config.yaml
arch: "mobilenet_v2"
model: "sound classifier"
dataset: "tunes sung on syllables by a formant synthesiser"
train_examples: 39062
time_shift_ms: 100
n_mels: 64
hop_length: 160
input: "log_mel"
spec_augment: false
win_length: 512
targets: ["first note", "voice", "consonant", "vowel"]
num_classes: [12, 4, 8, 6]
norm: "batchnorm"
hidden_act: "relu"
padding_mode: "reflect"
depths: [3, 3, 3]
kernel_size: 3
stem: "single"
expansion: 4
widths: [128, 192, 288]
label_smoothing: 0.1
loss: "cross_entropy"
init: "trunc_normal_002"
residual_init: "scaled_by_depth"
optimizer: "soap"
beta2: 0.95
learning_rate: 0.0038
beta1: 0.95
shampoo_beta: 0.95
eps: 1e-08
precondition_frequency: 25
max_precond_dim: 1024
merge_dims: true
one_sided: false
adamw_lr_other_params: 0.0022
max_steps: 4200
batch_size: 512
epochs: 55.1
lr_schedule: "cosine"
final_lr_fraction: 0
warmup_steps: 80
weight_decay: 0.3
adamw_weight_decay_other_params: 0.05
Rows from block 6, named by matrix and row number. Rows with one number belong to one channel. Each number is 128 + 32 x the weight over its row's rms, rounded and kept within 0 to 255. All counts start at 0.
# convs0: expand pointwise conv (model.blocks.6.convs.0.weight, 768x192x1), inputs 0-95
# convs1: depthwise width-3 conv, stride 2 (model.blocks.6.convs.1.weight, 768x1x3, trained with AdamW), a 3 kernel
# convs2: project pointwise conv (model.blocks.6.convs.2.weight, 288x768x1, transposed), outputs 0-71
convs0.376 [168 132 109 143  65 129 114 135 103  96 154 172 151 155  81 144 122 147 135 129  61  92 178 161  85 132 131 105 141 132  96  99  53  99 125 126 128 102 177 144 145 104 126  71  92 126 126 145 141 168 140 121 169 106  96 108 109 104 126  82 146 159 102  77 151 125 134 108 127  95 137 106 132 130  70  86 152 182 101 131 113 100 131 102 164 165 161 173 104 158 138 122 117 131 178 165]
convs1.376 [ 88 145 163]
convs2.376 [159 101  86 164 113 173 133 162  87 165 112 179  48 147 193 233 142 139 129 148 176  67 151 123 152 199 101 137 175 102 137 152  87 120 165 133 155  90  81 149  97 154 162 101  66  69 171 140  96 102 105 155 124  94 136 122 103 140 162 124 141  93 167 160 120 111 140  85 105 117 164 151]
convs0.377 [178  69 120 144 178 145 142 106 118 118 129 189 132 119 105  79 119 175 159 156 178 123  84 138 140 135 120 158 159 165 141 147  88 108 156 173 134 142  76  94 128 176 107 134 113 158 141 110 140 101 187 131  84 158 134  92 156 114 130 109 202 171 121 149 127 109  88 149 194 144 186 120 141  90 168 102  92 184  91 124 129 106 142 117 108 133  71 141 113 146 132 140 151 122 149 199]
convs1.377 [112 102  82]
convs2.377 [ 87  91  61 132 151 172 141 143 101 139 144 139 134 120 127 142 135  88  79 119  91  96 120 102  81 179 138 127 169 111 147  97 140 146 161  81 138 180 103 144  92 143  95 118 133  94 174 183 140 101 146 121 103 114 142 125 122 138 157 140  91 116 112 152 136 160  46 155 144 102 134  96]
convs0.378 [197 183  99 132 165 165 140 152 105 140 172 181 114 143 129 117 105 176 164 179 164  89  93 165 118 137 100 140 131 190 174 112  97 135 123 128 100  74 150  90 119  85 118 114 144 149 128 165 164 123  65 155 134 134 127 167  78 128 137  46 147  91  95 120 116  94 126 108 163 125  92 149 138 158 164  89 147  80 101 162 106 147 158 167  73 165 127 130 132  75  76 123  61  79 119 147]
convs1.378 [133 169 165]
convs2.378 [146 196 124 144 105  95 173 154  80 161 162 126 154 173 107  34 128  92 141 129 131 149 135 180 121 139 101 100 106  70 129  92 164 117 142 121  80 156 128 131 138 174  92  91 162 129  94  97  91 117  83 126  74 124 111 110 109 126 115 167 140 169  91  91 183 123  83 197 127 173 109 112]
convs0.379 [140  80 137 144 110  95 160 170  95 150  98 127 134 131 142 109 137  46 205 134 113  87 114 109  98 150 106 170  93 115 173 136 122  74 157 164 132 155 111 184  93 109 191 111  75 146 136 207 102 138 103 136 146  45 118 109 119 150 100 167 175 139  85 101 114 130 156 170 145 138 164 140 134 185 170 114 138 147 145 100 123 155 167 111 140 152 107 191  73 147  90 166 107 219 177  92]
convs1.379 [157 164 158]
convs2.379 [144 117 140 159  99 162 126 160 102  98 132 134 108 102 120 165 185 119 125 106 142 115 129 131 130 123 106 162 111 200 125  86  84 134 167  87 105 124 144  16 141  92 183 100 154 186  84 100  32 157  97 162 119 120 109 143 196 144 169 100 139 125  80  56 138 130 116 126 146 146 113  70]
convs0.380 [163  64 123 145 144 160 185 164 145 140 127 105  90  99 115 159 161 140 167 105 166 122 125 174  94 148  83  86 107 104 133 151 180 147  86 154 210 134 122  97  89  58 134 125 113 133 137  99 122 113 164 160  95 102 161 136 121 124 153 179 137 130 110  82 160  89  72 138 113 178 105  93 119 139 153 136  80 161 135 158 138  99 108  69 156 118 154 126 102 121 166  98 170 125 174 118]
convs1.380 [ 92 100  97]
convs2.380 [ 88  91 144 134 103 126  71 161 167 119 117 134 122 189 130 130 128 132 122  88 154 166 123 148 149 115 156 120 166 120  98 154 137 147 112 153  89 126 100 149 135 140 110  96 146 140 129 125  80 178 170  80 111 169 121 174 104 150 136 115 127  67 125  73 127 131 145 142 118 105 170 117]
convs0.381 [167 109 106 154 161 108  86 132 128 134 115 122 114 148 125 171 154  80 105 162  79 158 142 114 125  74 162  66  94 113 138  97 166 138 136 162  87 126 152 124 134 111  91  97 142 119  87 142  96 127 134 108 101 161 174 145 100 180 125 126 145 102 144 186 102 113  96  83 101 110 131  87  98 144  63 107  74 139 135 196 129  89  38 113 135 127 153 128 130 127  78 141 123 107  85 131]
convs1.381 [ 86  93 133]
convs2.381 [128 140 169 129 128 124 174 110  99 152 145 130 100 112  96 179 129  95 186  77 139 116 112 130 100 158  88 189  49  77 157 141 132 158 150 110 149  94 118 118 107 152  79 213 106 109 140 102 157 127 145 190  83 150 139 158  98  95 168 165 182 165 140  80 144 108 122 178 203 157 171 127]
convs0.382 [112 136 176 149 116 121  76 111 124 128 102 153  93  70 143 134 160  92 104  92 127 124 160 124  62 108 110 212 102 115 155 131 152 134 145 119  63 144 111  93  89  90 116 127 132 121 129 163 124 129 169 158  68 118  59 112 120 113 141 187  96 130 155 156  66 132  98  91 189  96 120 159 163 212  87 119 134 125 175  91  80 104 127 126 130 172 123  38 131 115 107 105 125 102 108  69]
convs1.382 [140 161 170]
convs2.382 [108 164 115 141 125 143 107  70 133 130 153 133 105 197 123 159 108 135 116 139 145 123 182  87  99 141 163 153 155 106 148 165 119  67 157 165  87 109  36 123  78  73 130 144 105 114  92 127  31 157 114  99 149 105 117  88 176 116 152 125 155 172 105 113 104 121 154 181 112 160 181 108]
convs0.383 [100  89 157 159 126 168 104 121 154 140 160 103 119 156 131  94 132 158 123  84 221 103 129 106 145 176 113 119 148 158 119 128  51 139 123 132 140 103 167 137 182 108  99 169  94 141 108  92 103 150  99  99 141  82 142  91 104  93 125  64 111 129 138 172 169 110 165 129 130 168 162 125 172 141 134 143 136 124  79 142 147  88  68 149  98  81 146 139 110 188 165 111 131 106 111  64]
convs1.383 [112  85  97]
convs2.383 [175 133 112 123 124 159 159 135 125 129 136 153 128  78 152 171 105 122 111 105 175 157 151 137 106 121 129  66 113 103 144  91 154 174 129 136 127 158 142 162 109 140  88 117 123 152 133  93 132 141 123 107 199 123  87 126  90 126  97 163 125 100  52 143 155 141 125 139 125 142 127 127]
convs0.384 [145  70 113 124 190 152 158 130 124 105 119  90  45 109 128 153 115 105 104 174 110 119 198 119 103 177 148 129 136 171 164 121 113 114 140 149 153 164 118 120 197 148 157 104 142 101 129  99 137 155 140 163 132 117 105 146 209 171 167 111  47 124 134  62 111  73 126  97 146 133 209 172 113 150 147 124 148 130  71 164 111  96 159 162 161 114 111 154 128 115 127 101 119 127  41 109]
convs1.384 [153 142  80]
convs2.384 [127 154 191 127 145 162 149 166  83 113 180 136 131 145 139 123 152 146 143 127 122 159 131 146 127 115 121 150 139  92 167 149 109  62 117 167 146 131 150  98 119  97 173 116  51 126  70 158 126 188  93 166 130 102 130 201 158  98  98 146  58 123 135  73 128 120 104 143 103 132 103 128]
convs0.385 [146 191 132 134  60 153 154 172 152 151 153 139 105 103 133  69 216 145 115 186 209 133 137 122 168  92  48  85 135 146 159 197  87  85 152 110 144 139  83 105 149 117  83 119 136 128  70 153 109  93 113 113 185  92 165  86 147 150 142 147 131 155 148 130 165 118 150 112 109  91 147 175 109 128  90 175 161 142  80 133 140 132 136 141  79 128 134 187 125 126 229 119 138 147  97 144]
convs1.385 [163 168 143]
convs2.385 [133 168 141 139 117  74 154 122 120  45  85 119 104 115 118  77 102 126 124 104 181 144  92  97 149 152  73  90 145 144  95 115 118 165  96 114 125 129 108 107  49  77 114 108 174 113 128 147 141 112  89  93 112 204  88 103 140 124 141 117 116 102 131  87  98 162  91 146  81  78  94 156]
convs0.386 [151 116  86  90  44 140 126  92 114 112 111 161 173 109  98 163 140 110 161 144 166 178 138 112  81 129 137 140 135 101 152  80 157 154 152 172  97 155 134 141 102 111 149 176 123 102 117 166 144  60  97 191 106 102 117 104 158 109 141  97 108 127 102 153 126 118  87  90 176 191 108  29 135 116  77 113 162 189  70 149 130 120 163 112 117 121  95 106 115  51 158 123 175 154 143 116]
convs1.386 [126 166 168]
convs2.386 [110 181 111  98 208 105 118 184 164 147 170 157 124 103  97 121  81 110 108 115 117 147 131  80 149 147  70 139 130 167 109 106 126 135 101  73 125 183 105 140 143  78 112 125 110 118 155  88 184 134  77 132 130  90 136 107 154 115 121 144 133 105 180 166 215 131 106 132 134 145 152 156]
convs0.387 [122 188  99 154 153 188 154 176 182 169 138 182 103 134  87 153 168 116  73 145 104 115 165  59 109  70 132 137 106 150 115 134 111 126  77  58 150  54  74  82 125 151 148 149  81  87 130 108 107 111 162 154 162  99 130 115 136 125 166  97 148 172  90 159 113 118 199 100 112  93 126 130 153 135 149 169 137 124 110 110  97 116 111  87 110  78 170 123 120 142 139 138 127 109 125 107]
convs1.387 [148 163 166]
convs2.387 [148 145 156 139 132 116  91 123 120 118 132 138 154 102 138 148 163 167 137 118 101 190  21 132  81 139  99 167 130 141 117 134 101 114 192 161 126  61  93 110 117  90 121 143 114 118 115  81 194 132 184 151 138 142 104 100  97 126 156 129  44 144 150 115 104 224 148 171 116 142 110 149]
convs0.388 [131  98 154 143 192 111 154 157  85 174 164 149 159  93  66 126 146 159  81 150  85 134 136 115 196  94 156 123  72 149  95 114 131 104 130 110 139 162 130 129 132 150 138 136 116  60 109 153 124 185 159 112 105 151 117 118  84 133 138 138 124 143  88 126 142 156  82 209 128  41  79 158 112 144 178 106 155  96 178  65 118 140 157 118  92 104 118 134 175 166 142 124 177 171 127 114]
convs1.388 [143 168 163]
convs2.388 [178 193 162  70  75 125 152 120 136 116 158 176 141 144 165 148 143  93 154  37 122 127 109 115 116 113 128 114 191 152 151 120 148 107 171 130 212 172 146 107 169 119 212 133 113 153 123  63 135 104 117  93 106 168 141 173 147 119 131  77 109 134 162 120 147 120 140 109 128  94 124  92]
convs0.389 [101 169  86 197 108 101 122 147 130 151 105 131 140 159 100 146 144 118 167 162 151 128 115 155  43 129 114 131 108 118 137 182 102 133 124 122  86 168  47 185 158 104  96 118 171 180 103 118 129 130 172 205  93 111  60 109 148 119 118 113 102  93 189 138 148  85 141 164  94 112 134 120 161 124 112 147  57 120 180 141 113 150 126  99 107 104  68 143 143 182 141 128 128 153 166 135]
convs1.389 [169 160 148]
convs2.389 [151 110  94 158 122 145  69 125 119 119 105 117 135 120 142 133 126 115 113  83 111 104 117 112 148 105 164 210 107 167 115 125  98 106 136 159 128  79 134 127 167 137 182 147 107 168 136 128 108 134 107 122 170 163  88 105 140 115 107 163 174 116 186 170 131 174 150 120 134 154  90 127]
convs0.390 [120 136 118 202 101 166 108 123 168  72 108  67 114  88  80 115 125  89 131 116 137 186 147 119 142 165 128 149 124 172 167 102 157 144 127 206 125 153 208 225 135 153 116 149 108 140 106 125  95 148 116  92 136 175 132 135 138 159 137 135  99 142 162 122  83 172 130 112 119 106 175 158 120 102 129 129 144 158 143 110 162  63 128 107 132 168 120 122 138 158  89 113 118 148 160 137]
convs1.390 [152 164 163]
convs2.390 [145 128  80 135 152 106  95 127 135 115 118  52 167 165 128 118  91 125 145 119 129 144 182 106 147 189 160  93  91 138 102  85 164 146 153 108 111 127 141  51  95 120 133  99 105  95 163 163 110 101 107 148 134 118 204 110 139 125 180 114 129 121 149 158 122 108 104 135 138 128  99 186]
convs0.391 [128 141 141 102 133 126 154 122 176  77  94 137 138 104 152 207 108 195 131  98  95 106 177 118 124 116 139  99  94 159 121 112  48 155  87 135  96 109 110  41  75 123 156  98 147 108 121 108 166 188 103  92 120  95 183 141 101 142  92 111 118 121 203 107  60 123  71 110  94 122 173 111 149 159 109 138  97 161  77 144 132 141 138 146 150 149 156  86 212 109 135  89 171 112 162 104]
convs1.391 [135  97  83]
convs2.391 [134 181 128 123 143 118 110 188  82 131 110  82 156 112  88 137 107 166 170  97  97 103  98 130  73 127 108  95 174 119 149 117  77 122  99 178 108 147 130 108 120 133 142 123 103 137 129 112 158 196 141 103 143 122 109 160 126 156 116 182 118 123 149 140 155 157 190  95 133 123 109 132]
convs0.392 [147 126 109 111 169 109 137  88 144 116 168 107  82 133  93 115 164  84 131 158 111 148 119 147  91 137 112 164 168 123 152 118 150 171 143 158 101  48 151 151  97 122 137 191 126 118 105 104  90 133 163 109 125 154 169  86 103  91 163 141 148  94 156 101 114 119 134 130 125 125 151 151 156 111 154 164 134 202 136 124 121 134 127  99 137 156 136 151 133  64 200  76 151  90 104 123]
convs1.392 [105  99  87]
convs2.392 [139 155  92 138 125 189 105 177 106 100 163 152 130 135  88 111  93 128 103  68 146 159 131 128 136 127 140 102 145  71 172  97 142 113 156 141 187 160 135 148  61 137 111 154 150 120 193 184  93 103 151 129  73 201 170 112 159  71  96 127 102 113  67 113 131 145 127 113 118 117 125 129]
convs0.393 [105 153  99 132 103 152 132 124 162 177 151 145 136 155 127 218 147 155 164  87  66 136 122 116  92 137 144 166 149 127 165 190 168 102 177 100 152 115  99 171 130  85  78 142 164 111 110 153  87 106 121 132 135  96 127 152 155 179 183 162 109 183 171 115 130 176 128 143 158 120 135 181 155  81 164  79 112 127 101  87  98 117 139 102 139 104 104  99 133  94 103 146 135 147 110  77]
convs1.393 [164 168 140]
convs2.393 [121 165 148 133 139 141 160  91 107 104 110 141 109 147 174  75 137 154 129 115  98 130 173 115  69 172 117 113 100 135 101  96 135 164 169 133 159 106 130 138 140 125 147  83 177 162 144 164 103 173 118 147 149 214  81 148  89  83 132 118 109 170  59 103 135 124 125 158 129  79 117 163]
convs0.394 [124 104 121  69 166 140 125  56 142  53 143 108 141 120 100 169 160 146 155 143  87 124 113  80 132 101 141 114  99 116 144 142 125 104 152 149 115 117 136 146  98  88  98 139 159 108  86  63 140  98 128 168  38 124 193 155 138 149 135 131  86 185  82 112 170 168 107 170  93 126 155 107 148 131 123 141 143 123 158  82 135 132 150 106  80  90  95 125 136 105 113 131 118 101 109  50]
convs1.394 [ 99 104  87]
convs2.394 [ 92 102  94 134 166 105  91 102 114 196 171 142 102  67 140 142 154 176  94 127 110  86 150  88 150 121 140  96 135  91 124 116 152 111  49 142  81 131  97 150 143 129 147 128 127 129 149  75 151 116  41 134 186 141 108 127 142  50  91 147 123  87 116 142 167 165 163 176 110 172 142 186]
convs0.395 [155 113  93 232 118 170 152 148 166 104 134 107  81 137  56 168 177 110  95  83 163 128  81 129 145 191 105 138 129 100 162 125  77 160 162 162 155 129  89 139 157 137 116 168 130 157 116  99  76 117 156 123 152 155 132 184 147 112 125 165  72 130 119 110  93 129 173 108 146  87 115  64 153 102 135 131  93 130 147  94  93 108 188  98  57 145 163 103  87 114 137 114 158 145 110  89]
convs1.395 [107  90  94]
convs2.395 [112 155 130 150 117 144 130 153 107 117 176 123  98 130 169 122 154 111 119 131  92  78 173 102 139 113 189 133 170 143 179  92 128 127 136 125 148 123 133 141  98 131 104 147 196 122 138 207 192 103 176 171 158 133 133 110 139 161 141 117 180 106 128 141 162 141 154 155 114 132 165 125]
convs0.396 [ 60 120  53 115 153 133 128 148 150 129 101 142 125 105 140  48 170 107  99 120 154 112 170 164 108 133  77 137 122 128 173 167 138 118 146 159 155  96 134 102 156 120  82  72 115  97  88 142  98 111  85 159  62 155 107 137 153 101 159  68  74 146 128 151 147 147 186 151 138 165 108 146 180 116 111 134  98 172 118 134  78 113  87  88 106 158  62 109 100 122 129 143 124 113 136  68]
convs1.396 [177 148 143]
convs2.396 [121  85  96 168 130 128 161 105 170 154 166  58 147 100 136 158  84 121 149 102 108 199 141 139 149 161 132 119 100 116 130 152 124  88 153  89 183 149 113 105 138 177 128 113 113  94 109 117  91 153 119 139 129 105 131 135 109 108  83 139 139 132 120 121 112 144 163 142 136  86  72 117]
convs0.397 [136 154  89 115  79  96  98 142  97 101 130 121  97 146 119 183  82 114 115 169 154 122 129 154 119  81 167 201 172 140 136 125 140  82  47 109 116 133 201 174 158 140 110 141 102 137 102 109  65 130 161 120 119 102 133 133 182 159  92 133  41 148 185 185  77  78 138 115  91 158 144 117 151 156 139 116 133 107 198 146 154 132 179 126 116 148 109 176  91 134 113  88 110 122 104 114]
convs1.397 [101  93  94]
convs2.397 [107 123  56  98 175 129  44 107 139 110 133 144 118 101 123 140 166 130  52 101 101 122 143 128 146 207  94 152  94 116 114 126 131 164  89 141 168 152 129 145  60 137 127 108 134  80 150 119 120 145 114 178 115  92 123 100 138 114 104 150  71  80 116 118 119  98 140 167 162  84 141 156]
convs0.398 [110 180 122  91 107 144 155 110 107 122 173 137 119 165 135 139  79 130 107 158 144 176 115 134  64  96 112  46 104 142 169 133 144 109 151 133 137 143 126 123 138  77 165 119  87 158 165 151 116 125  87 145 133 113 117 172 163 123 158 157 111 120 106 141 108  92 131 154 167 142 107 107 163 145 100 142  38 142 141 101 159 172 178  94  80  64  91 127 161 182 120 148 146 133 150 162]
convs1.398 [136 148 179]
convs2.398 [ 95 176 149 145  67 195 125 107 117 139 119 146 129 154 107 154 121  90 120 165 131  80 187  94 171 135 165 186 131  94 147 125  53 131 159 134 189 123 165 126 113 157 155  79 129 178 113  99 183 105 140 134 151 121  91 132 151 116  95 157  82  68  80 119 125  79  57 164 157 155 136 173]
convs0.399 [109 175 161 162 141 164 120 148  98 116 152 123 110 132  73 125 135 177 113  74  43 109 108 158 165 190  98 154 107 104 121 149 193 122 103 135 144  50 200 192  85  94 101 124 152  96 121 140 118 114 107 137 116 146 141 103 138 181 157 216 109 125 121 146 132  97 121 121 148 149 153 107 155 188  93 115 175 129 136 132  52 201 156 152 132 123 118  91 111 101 120  93 116  90 155 103]
convs1.399 [153 171 152]
convs2.399 [126 163 147  87 143  74 156 130 117 138 179 164  86 134 149 135 104 152 143 121 133 168 120 125 115 181 157 107 149 138 124 141  69  94 150 167 139 131 104 188 155 145 142 153 156 123 119  84  91 131  80  63 132 104 135  95 157  74  89 144 118  60 108 168 164  68 135 124 150 169  28  94]
convs0.400 [131 150 161 108  90  95 157 118  78 100 167 175 120 152 123 122 151 105 157 143 175 144 104 138 124 101 115 113 128 161 104 206  61 103  79  88 149 147 115 114 151  85 146 130  96 161 111 138  76 115 111 190 150  53  76 168 132 137 163 111 178 153  66  73  79 101 113 146 122 146 190  87 158  98 153 145 116 109 149 116 160 117  75 163 112  40 120 146 141 115 135 149 138 123 170 166]
convs1.400 [158 153 167]
convs2.400 [131 135 128 138 144 165  78 165 121  74 117 112 145 105 134 151 129 128  88  68 175 114 168 120  70 131 110 103 127 143 159 126 107  86 156 165 179  88 119 138 111 133 121  88 158 197 139 179  39 147 152 131 138 172 133 193 101  83  86 176  88  66 132  83 115 112  90  84 159 145 110 115]
convs0.401 [ 94 173 110  68 118 184 139 117 114 159 149 128 170 173 193 125 106 127 119 161 157 134 167 134 143 107 123 108 190 135 137 172 157  84 140  89 161 145  76 132 158  89 137  83 105 146 107 155  85 165 149 163 112 124  65 128 160 114 180 165 141  92 164 146  80 169 107 134 156 139 146 103 122 125 107 160 121 129  96 177  93 120 111 163 137 108 149 120 130 164 177 100 138 133 209 178]
convs1.401 [162 169 142]
convs2.401 [175 137  67 115  91  95  49 121 179 115 125 142 113 132 180 105  84 123 109 115 201 117 150 162 201 154 144 111 148  89 132 152  83 133 121 146 195 185 159  41 152 121 156 135 146 111 164 167  85 107 130 148  97 138 189 130  94  87 109  52  96 177  91 145 124 111 114 159  94 162 112 163]
convs0.402 [168 104  77 101 160 113  70 141 104 108  99 131 134 110 137 156 134 154  97 128 185  90 133 106 103 151 112 119  77 136 132 119 129 181 152 132 205 153 151 113 160 136 110 141  91 186 155  81 134 142 193 154 132 134 126 120 127 140 151 110  99 144  84 116 135 148 212 143 148 142 120 149 122 164 145 124 164 109  60 118 175 124 141  99  75 155 116 123 181 148 195 147  93 120 167 171]
convs1.402 [166 154 159]
convs2.402 [111  73 138 188 133 127 119 193 132 114 133 113 149  96  99 115 174 161  98 120 118  89 132 192  98 126 171 136 110 184 106 122 134 104 132 148 107 162  90  94 117 126 136  90  62 115 161 144  98 142 133 116 134 148 119 163 165 102 125  77 113 194 144 112  90 124 159  94 157  99 163 167]
convs0.403 [105 148 129  94 160 103 201  74 124 111 136 199  91 116 162  89 147 109  88 105  94  92 135 133 114 140 141  87 113 174  90 203  93 108 151 151 166 141  91  67 150 102 116  85  69  80  88 146 114 160 129  83 130 121 138 121 100 148 126 184  81 125 136 158 171 144 105 127  78 120 210  84 185  98 108 178 145  82 171 135 169  80 181 125 155  74 111 150  97 189 131 113 106 129 142 139]
convs1.403 [144 167 164]
convs2.403 [161 111 139 116 154 101 168 117 159 141 107 143 122 106 106  91  68 148 121  86 148 117 121 165  57 152  96 112 101 174 111 134 179 206 183 154  65 151 152  95 138 116 134 123 146  88 143 138 100 173 146 100 118  96 160 147 118 117 125 116  99  79 187 133  89 115 157 124 148  58 131  85]
convs0.404 [134  96 136  87 131  63 161 138 103 108 129  69 104  74 164 159 113 157  87 149  93 152  82 152 136 109 136 182 133 142 104  74 148 113 134 118 123 141 111 125 162  70 120 145 138  77 135 157 135  88 144 163 119 125 116 153  93 111  90 164 115 142 131 126 149 151 114 105 136 181  88 131 133 182 137 103  96 143 162 148 127 184 147 100 116 179 145 208 154 114 147 136  70 119 171 139]
convs1.404 [147  76 127]
convs2.404 [116 125 190 108 104 137 113 160 146 131 128 118 135 137  61 106 156 135 137 174 120 154 128 109 120 211 133 153 107 198 126 189 144 109 104 174  53  83 141 118 183 131 121 110 108 114 113 112 141 138 173 162 136  98 132 113 168  90 108 151 235  35 195 105 127 135 105 143 142  68 113  92]
convs0.405 [119  79 132 105 192 147  99 169 113  99 119 127 117 146  44 118  78  95 110 134 105 136 148 198 120 114  70 106 158 100 136 149 122 131  98 161 138 133 168 159 170  89  67 105 123 157 109 131 142  54 123 157 102  86  87 123 133 154 134 107 219 137 153 162  93 147 131 148 166 119 136  77 143  86 133 160 137  74 157 101 130 111  68  90 101 137 139  82 163  83 162 140  72 162 121 146]
convs1.405 [135 159 173]
convs2.405 [156 158 161  88 102 184 169 161 167 124 181  89 120 108 120 145 195 143 141 131 109 140 113  90 126 107 139 140  93  79 165 112  85 175  95 125 140 125 119 131 148 143 115 182 119 104 137  48 169 113 163 160  91 155 130  94  86  92 154 180 110 152 155 166 117 116 113  96  98  86  89  81]
convs0.406 [129 124  71 193 153 114  95 117 130 123 182 124  74  97 216 118 137 118 124 185 110  71 100 149  96 140 174  62 125 166 124 144 118 119 123  92 129 130 121  70 149 157 138 105  94 148 139 110 103 105 128  74  99 152 164 108  89  93 115 135  84 113 122 150 116 120 159  77 103 104 137 154 133  94  86 147 108 178 182 155 104 116 187 145 158 151 171 120 139 108 122 113 135 164 129 146]
convs1.406 [166 146  91]
convs2.406 [126 122 132 100 118 111 134 101 105 124 151  49 102 120 123 127 141 172 136  86 159 149 176 112 149  82 105 126 108 137  75 122 172 120 165 148 141 101 132 156  92 134 171 100 160 138 138  90 119  95 123 135  94 147 183 148  88 129 133 112 112 147  90  81 110  91 165 139 141  24 138 102]
convs0.407 [ 92 126 167 194 156 148 126  70 154 111  95 137 166 129 155 126 142 174  86 141  59 124 117  95 120 169 141 138 122 160  74 115 144 121 169 191 153 170 104 105 138 162 113 103  95  72 139  93 125 152 138 123 142  98  92  68 111  70 146 114 116 128 118 144 129  98  97 126  94 125 102 133 142  55 125  80  81  97 170 102 104  96 108  97 101  90 119 100 183 138 114 167  90 139  70 151]
convs1.407 [108  96  87]
convs2.407 [126 160  55 148 128  79  89 152 136 137 124  68 121 151 119 122 116 134 126 115 126 151 193 147 127 119 143 205 106 158 124 139 130 172 165 102 195 141 133 119 153 139 133 121 122 102 158  91 184 120 130 169  89 156 108 126 114  45 137 130 133 150 140  98  88 157 146  97 150  55 102 131]
convs0.408 [126 133  75  65 132 178 112 178 105 169 146 142 174 137 121 130 113 170 112  91  99 110 126 128 100 134 110 109 147 102 133 118 119 147 141 124 147 110 148 131 128 172  96 129 104  98 142 179  42 126 142 189 141 106 174 137 131 154 131 133 129 109 172 206 101 131  77 144  88 113 142 115  92 134 163 109 115 114  63 152 117 181 198  56 179 128 118 149 171 125 135  83 114 139 166  87]
convs1.408 [127 167 168]
convs2.408 [113  85  81 123 166 161 156  99 178 142  75 135 104 133 139  39  95 105 107 145 172 110 157 102 144 165 172 157 143 130 104  51 106 119 123 107 115 150 133 127 141 121 120  46 105 131 164 140 155 138 165 158 147 108 138 133 126  72 113 133 166 138 204 136 152 147 121  74 150 142 160 181]
convs0.409 [127  78 167 112 149 101 128 110 131 112 126 169  97 150 158  96 207 161 106  72 104 138  65 173 105  68 115 143  92  99 174 143 182 162 113  78 171 116 137 116 146  88  75 110 104 143 153 138 113 127  82 159 124 137 124 135 191 133 169 152 141 174 110 171 121 152 119 144 122 195 140 110 160 144 151 167 136 124 157  90  84  86 191  92  92 117 145  66 119  94 113 206 103  92 152 132]
convs1.409 [153 165 160]
convs2.409 [107  91 179  87 137 163 124 130 153 110 136 138 177  93 138  83 132 118 136 155 145 164 155 201 114 115 107 177 130  84 168 143 138 163 119 205 172 199 126 140 125 141 161  75 123 170 181 150  96 116 136 152 141 185 139 167 148 159 177 158 141 117  83  98 121 147  98 163 135 134 133 141]
convs0.410 [179  53 147  74 186 122 148 180 157 146  93 118 156  86 123 139 136  97 165 197  45  46 118 187 169 108 124 110 126 142 157 149 143 137 109  92 126 158 180 151 160 144  78 110 165 125 130 107  63  95 164 139 166 140  84 146 124 152 130 119 127 100 152  68  83 163 105  67 127 122 134  98 130 100 112 150 164 136 124 104 122 160 136 164 165 140 104  76  72 143  94 118 129  96 113 132]
convs1.410 [ 91 100  98]
convs2.410 [110 136 123 159 148 131 159 128 128 133 147 166 172 187 128 133 141 127 150 189 130 127 126  93 129  95 103  56 125 171  83  92  97 102  66 157 103  98 196 142  97 155 173 166 161  82 148 144 166  73  97 171 154 160 117 116 171 123 134 162 127 169 183 130  59 141 129 116 127 111 126  71]
convs0.411 [126 149  89  65 102 170 106 105 189 184 106  63 140  89 147 147 141 117 170 114 168 114  78 136 114  20 129 124 144  67 120 119 126 116  83 118 113 121 129 151 116 129 137 112  71 148 160 155 156 120 119 149  54 172 159 111 125 141  97 135 182 127 134 138 116  87 138 142 106 169 177 113 133 116  89 133 102  92 119  82  88 128 181 111 145  99 100 150 134 117  35  81 132  56 135 132]
convs1.411 [162 156 161]
convs2.411 [111 144 119  93 156 153  81 188 140 118 168 118 123 141 146  28 120 146  90 156 132  99 143  98 148 130 141 115 122  76  98 147 175 183  87 126 155  96  53 136 121 126  71 127 147 173 150 195  46 123 127 115  75 130 111 118 165  75 101 117  89 143 148 140 138 114 153 144 121 162 124 141]
convs0.412 [162 107 177 138 108 100 132 114  83 161 116 195 134  68  66 135 165 143 138 109 149  90 157 145 111 101  52 143 164 147 117  98  84  78 153 180  89 148 114 147 122 158 123 145  82  95 146  60  79 111 131 154 134 111 152 168  28 144  92 114 120 137 180  92 137  94 162  87 115 147  88 166 155 185 121 120 154 143 127 158 157  48 156  88 145 131 145 164 127 132 144 116 130 123 112 162]
convs1.412 [ 82  98 122]
convs2.412 [175 165 126 100  99  80 100  96 115 164 148 167 152 175 174 125 115 149 127  93  88 106 113  91 157 137 136 107 113 196 166 130 109 196 133 145 187 141 127 143 113 123 173 119 110 167 197 156 147 145 163 147 109 151 152 114 154 130 113 145  90 102 105 132 124 175 112 105  71 140 139 115]
convs0.413 [124 129 145  76 155 187 114 129 119 117 133 128 113 117 169 155 157 182  94  55  80 120 121 118 141 102 134  81 132 106 139  77 124 146 110 132  90 154  87 104 134  85 129 152 122  88 105 111 161  97 194  80 144 104 168 126 124 135 178 175 158 111 138 129 101 191 180 109 121 119 114 146  96  98 118 118 194 106 130  99  72 133 121  99 151  53 104 141 149 161 145  62 157 154 145 150]
convs1.413 [121  81  99]
convs2.413 [134 140 130 150 139 124  92 106 180 142 175 104 161 109  42 134 129  76 107  79 117 105 103 111 144 115  81 139 138  94 150 122 146 136 112 154 135 116  91 145  91 180 123 194 104 176 119  95 128 155 103 131 158 167 120 149  90  48  98 186 144 134 125 127 139 148 115 102 122  78 135 163]